A small segmentation model, trained from scratch.
Model: 6.55M parameters, 48-pixel images, norm batchnorm, activation silu.
Training: soap at rate 0.002, 9400 steps, batches of 256.
Rows from block 5 of a small segmentation model, named by matrix and row number. Each number is 50 + 10 x the weight over its row's rms, rounded and kept within 0 to 99. All counts start at 0. After the name is the row's rms in percent of the matrix's.
After each channel's rows are labels from the 100 images, of 14848, where the channel reaches its highest value: "strongest on" is what is common among them. Only what is clearly more common there than usual is listed. The data: rendered solids tumbling over patterned floors.
# conv: 3x3 conv (model.mid.2.conv.weight, 384x384x3x3, each kernel summed), inputs 128-255

conv.212 103:61 55 65 54 41 58 66 52 55 46 56 50 58 59 32 47 37 51 40 35 52 53 32 53 56 41 44 41 43 50 34 62 51 55 48 38 36 43 60 59 47 52 71 47 70 40 48 60 45 50 56 50 53 36 50 54 57 44 33 54 53 39 54 47 19 45 49 54 51 49 48 53 65 43 67 62 46 42 39 37 65 53 48 48 64 52 54 64 35 59 28 46 43 51 57 51 67 42 60 43 50 39 29 40 57 41 48 64 34 38 63 62 31 39 54 43 55 58 49 38 49 56 47 48 49 70 46 55
strongest on: light from behind the scene

conv.376 102:59 34 44 70 45 46 55 52 52 54 63 49 34 38 43 42 46 66 48 51 47 51 69 37 64 45 41 29 15 41 47 33 46 27 54 40 44 44 50 46 38 58 54 52 33 35 36 47 32 63 46 39 41 37 66 55 49 36 59 56 46 37 49 71 56 55 37 51 41 42 47 59 44 62 33 44 54 49 56 51 43 48 41 38 47 45 33 41 57 42 50 49 48 51 38 72 60 45 63 50 54 35 48 44 48 21 43 42 60 63 55 43 76 43 47 61 54 61 29 40 65 38 31 45 53 43 53 43
strongest on: sphere

conv.347 109:51 33 57 54 58 49 83 50 47 42 43 51 48 59 48 49 47 62 41 51 31 45 54 54 48 39 58 51 41 64 49 58 55 43 61 57 38 48 67 27 45 44 48 46 43 55 49 64 55 69 47 54 51 36 55 67 63 49 74 59 49 59 64 67 61 61 56 27 54 64 62 59 47 44 49 45 52 45 33 59 55 38 42 55 39 56 42 65 48 47 42 58 62 52 51 51 46 44 45 51 52 63 49 42 60 42 52 48 63 49 52 61 63 55 32 46 41 42 67 43 43 51 35 45 38 42 32 52
strongest on: light from behind the camera

conv.257 094:56 58 65 48 61 45 53 61 34 48 46 63 45 54 73 64 56 55 44 63 36 62 46 51 34 46 31 45 78 53 49 46 52 40 61 59 38 54 51 51 40 44 42 54 43 24 61 36 70 54 55 46 40 56 58 52 45 44 66 39 42 47 41 49 42 38 52 53 51 48 57 50 40 54 46 51 55 69 46 54 47 50 66 60 56 44 37 61 65 43 72 47 67 29 35 58 35 55 44 62 69 56 44 75 40 43 59 58 53 55 30 65 57 76 59 45 35 34 60 48 66 54 42 30 59 42 42 56
strongest on: count: one

conv.382 098:39 48 64 51 50 53 60 49 67 60 49 52 37 58 45 38 42 42 54 55 39 59 43 37 63 40 66 61 38 55 35 65 56 47 48 48 50 38 54 54 51 53 59 42 41 47 46 55 53 56 35 41 66 56 50 50 51 43 66 52 42 36 41 67 50 50 53 53 52 52 57 46 52 36 60 49 62 53 54 42 36 55 49 48 42 39 44 43 39 44 47 52 50 38 62 48 56 55 54 55 71 61 42 42 53 34 44 48 45 65 72 50 51 47 56 58 50 52 47 51 62 43 55 46 37 60 57 39
strongest on: sphere

conv.227 086:60 45 46 50 40 49 49 61 46 56 48 51 51 54 57 38 49 61 60 35 42 59 33 54 57 46 52 55 50 40 58 62 55 51 65 39 43 57 66 50 39 57 56 52 49 56 59 29 77 59 58 58 76 30 56 62 43 44 77 39 62 46 65 45 51 58 48 39 59 47 43 36 40 45 63 53 59 59 60 59 23 50 53 64 29 65 48 55 36 37 71 54 42 39 45 54 34 34 58 43 50 41 54 57 52 38 47 53 55 54 41 52 45 52 35 53 45 43 47 49 58 57 62 32 53 51 37 65
strongest on: count: one

conv.311 106:39 43 48 54 49 51 52 61 63 54 50 42 49 54 41 41 50 40 41 59 31 47 58 56 59 62 59 55 21 49 40 68 50 44 48 42 46 58 28 56 52 48 48 39 30 61 30 76 46 53 39 46 48 53 56 62 51 60 52 58 55 34 52 74 61 63 33 65 55 45 54 46 40 67 61 32 47 51 44 49 55 42 48 35 41 43 51 52 59 52 48 61 53 47 61 47 57 58 47 33 45 47 35 43 48 45 46 42 54 47 52 45 38 34 41 59 48 34 41 50 46 49 56 52 49 50 54 57
strongest on: count: one

conv.192 106:40 36 65 37 47 53 49 45 39 50 44 47 46 55 47 32 39 65 43 39 66 63 53 52 69 57 52 43 43 47 27 53 54 48 51 55 61 52 46 46 47 50 42 50 41 49 36 38 53 50 54 42 50 57 41 67 37 51 70 50 41 46 49 61 61 36 54 37 64 50 30 56 48 31 63 40 49 48 55 63 49 59 44 41 56 50 58 37 48 46 39 56 47 52 44 32 40 67 40 57 45 49 55 48 65 51 46 66 54 50 44 57 52 40 37 37 57 59 49 55 42 54 67 49 55 74 58 51
strongest on: light from behind the scene

conv.116 111:51 54 26 57 64 50 46 60 56 64 50 56 44 59 50 60 57 53 49 60 62 36 62 49 51 44 56 36 59 42 56 50 53 34 50 72 45 56 69 75 44 54 54 36 39 37 46 67 55 54 48 55 36 41 31 57 64 53 63 65 46 65 45 52 49 70 67 48 62 37 41 46 53 44 49 48 63 60 61 34 41 35 53 52 45 54 58 57 37 59 49 46 53 49 32 49 35 43 39 54 55 45 46 59 53 60 46 63 45 66 47 38 50 46 67 49 71 35 55 49 53 54 49 63 54 39 51 45
strongest on: star block

conv.43 118:37 61 46 47 45 49 41 70 41 56 63 47 44 65 55 50 55 40 48 59 38 79 42 50 52 46 62 48 39 54 50 46 44 52 58 54 43 49 28 60 49 50 59 56 51 44 40 65 35 60 65 50 39 55 59 35 61 52 57 54 41 41 45 53 58 63 56 57 60 56 35 58 18 48 54 55 48 58 70 36 42 48 47 66 44 57 56 52 32 74 49 56 51 51 59 46 63 46 42 33 63 47 58 52 37 32 49 46 30 55 42 45 58 41 40 52 50 46 44 54 52 57 46 45 40 46 45 51
strongest on: light from behind the scene; count: one

conv.26 103:43 46 60 57 39 49 45 49 52 52 41 39 36 39 51 72 47 62 40 52 59 32 34 46 45 39 47 54 50 59 49 61 47 49 64 48 37 53 53 63 21 52 49 47 42 56 57 42 42 62 41 39 62 39 50 28 30 51 39 37 41 57 52 41 49 37 60 48 48 41 64 50 65 44 60 58 54 47 47 32 48 47 59 50 49 66 49 63 44 58 38 52 41 47 57 37 58 40 40 45 52 49 48 69 59 42 44 50 44 43 35 40 46 60 40 54 36 56 67 48 53 44 48 39 68 49 65 65
strongest on: jack

conv.241 105:52 59 44 40 47 42 52 53 43 49 57 60 68 53 59 53 33 43 51 48 72 49 46 51 57 68 48 49 43 62 46 62 46 41 44 35 62 38 39 54 40 57 37 48 37 58 44 54 46 59 50 26 55 50 73 49 63 73 33 45 39 64 39 46 52 43 40 50 55 43 43 41 62 26 65 45 54 49 50 50 45 26 47 62 54 45 43 54 42 53 26 33 60 49 39 41 59 48 46 40 47 36 47 48 52 45 43 54 44 42 47 57 64 45 70 68 46 36 42 53 41 54 71 57 44 55 50 55
strongest on: light from behind the camera; count: four; jack

conv.288 109:53 36 60 64 52 41 57 48 51 46 44 37 45 60 40 47 32 44 47 62 56 56 58 51 49 56 29 41 41 61 64 52 51 53 49 43 54 33 68 60 69 22 47 42 58 54 54 46 59 66 54 49 55 60 31 23 40 46 54 39 52 68 50 28 52 49 53 36 51 48 43 52 46 38 61 71 59 76 42 39 35 36 47 46 49 37 62 56 35 40 55 44 49 47 47 29 79 56 59 50 46 46 66 58 52 51 59 41 43 59 49 20 51 50 66 50 54 45 69 53 51 56 50 23 58 49 49 39
strongest on: jack

conv.380 098:59 48 56 55 64 39 48 45 61 59 49 39 58 41 42 55 36 38 30 41 55 40 47 36 25 46 46 52 39 52 39 51 45 63 46 59 51 66 51 55 43 43 43 46 46 39 44 35 40 52 56 50 53 62 36 62 66 55 34 44 47 50 71 40 49 48 55 43 57 49 52 60 63 49 62 27 25 32 54 49 59 55 57 60 40 39 54 37 53 60 36 48 61 60 55 49 43 28 44 53 46 49 48 49 68 51 39 57 52 33 53 54 66 45 46 44 61 42 61 44 32 54 63 52 59 49 45 37
strongest on: count: one

conv.148 101:47 68 68 50 52 44 50 62 32 32 50 57 30 51 63 42 58 53 51 54 44 57 49 56 48 45 43 48 67 44 62 52 56 43 61 34 36 50 26 42 39 38 48 50 52 22 49 55 44 29 59 38 36 42 53 34 45 49 47 52 61 61 36 46 53 49 50 30 42 52 63 58 36 52 40 49 41 75 51 46 42 35 66 61 48 58 51 56 61 24 70 65 42 24 46 57 44 44 39 65 47 47 53 56 38 46 58 50 43 62 25 48 45 68 62 43 41 57 36 45 36 47 41 55 59 45 24 64
strongest on: count: one

conv.178 122:54 52 50 48 61 33 63 57 45 53 52 57 53 46 64 61 41 59 32 48 44 46 56 59 40 52 54 36 43 63 43 74 59 51 46 38 45 63 48 44 46 55 53 47 35 52 38 49 41 49 47 47 47 37 45 58 50 57 32 39 51 40 38 32 47 46 52 49 39 58 61 54 41 36 55 64 42 41 60 47 56 61 38 59 53 52 34 43 46 50 47 53 37 44 45 62 45 43 26 64 38 44 51 60 61 55 63 55 52 37 29 81 47 52 47 65 66 49 57 51 41 47 58 40 63 55 46 53
strongest on: light from behind the camera; star block

conv.208 111:47 61 58 34 32 40 57 40 60 50 62 56 45 50 67 57 50 43 67 61 52 51 48 57 38 69 44 54 41 44 54 58 60 44 48 56 49 49 52 48 46 47 32 42 31 43 44 67 38 37 30 47 51 54 68 45 54 46 40 45 38 39 38 37 61 54 36 40 32 44 42 34 43 45 51 52 59 45 38 47 54 47 26 52 68 48 65 52 55 52 46 58 60 54 50 53 46 57 45 24 62 39 48 41 40 42 59 66 52 57 60 49 51 52 49 52 62 28 38 45 52 51 53 43 73 34 53 53
strongest on: light from behind the camera

conv.132 091:42 74 42 46 48 59 49 45 49 47 53 37 31 56 62 73 45 35 49 48 63 48 66 53 55 52 52 36 54 49 55 55 40 47 50 52 66 42 53 58 37 33 50 20 50 30 53 46 55 42 47 51 36 52 58 45 50 57 57 55 47 60 46 47 51 54 44 42 32 48 61 42 57 48 46 55 42 69 58 60 46 54 59 40 36 78 40 61 51 43 49 51 37 45 38 47 36 50 54 50 49 63 45 48 53 53 73 54 51 50 39 49 54 48 46 40 39 48 61 37 51 58 21 46 45 45 59 37
strongest on: count: one

conv.115 078:64 49 57 53 41 45 49 54 37 65 52 54 62 40 62 60 44 45 44 63 51 50 37 47 32 64 51 33 53 51 51 47 64 39 64 41 39 54 56 48 48 39 43 50 31 41 38 48 53 62 55 54 51 69 37 52 51 56 47 37 52 30 48 41 64 66 37 51 46 46 61 44 28 61 56 52 68 59 45 48 37 41 44 54 47 45 45 45 52 39 64 65 47 41 57 60 28 44 59 37 55 50 42 37 36 62 65 42 46 48 48 49 54 57 63 56 44 29 49 48 59 59 25 47 52 54 55 45
strongest on: count: one

conv.246 116:57 48 57 51 47 35 50 48 51 54 44 52 61 34 65 54 40 52 38 37 64 64 53 41 52 38 44 53 43 56 60 51 75 51 49 38 54 37 55 44 44 58 47 54 54 26 52 61 58 55 43 42 41 49 61 23 43 41 52 43 42 53 33 41 38 66 57 51 41 47 61 41 52 24 69 50 54 48 44 37 66 33 49 64 61 54 51 72 44 32 49 55 58 44 38 44 64 46 60 53 47 36 67 54 50 50 43 35 49 54 33 47 48 48 47 43 43 47 50 57 68 62 39 59 32 36 34 43
strongest on: light from behind the camera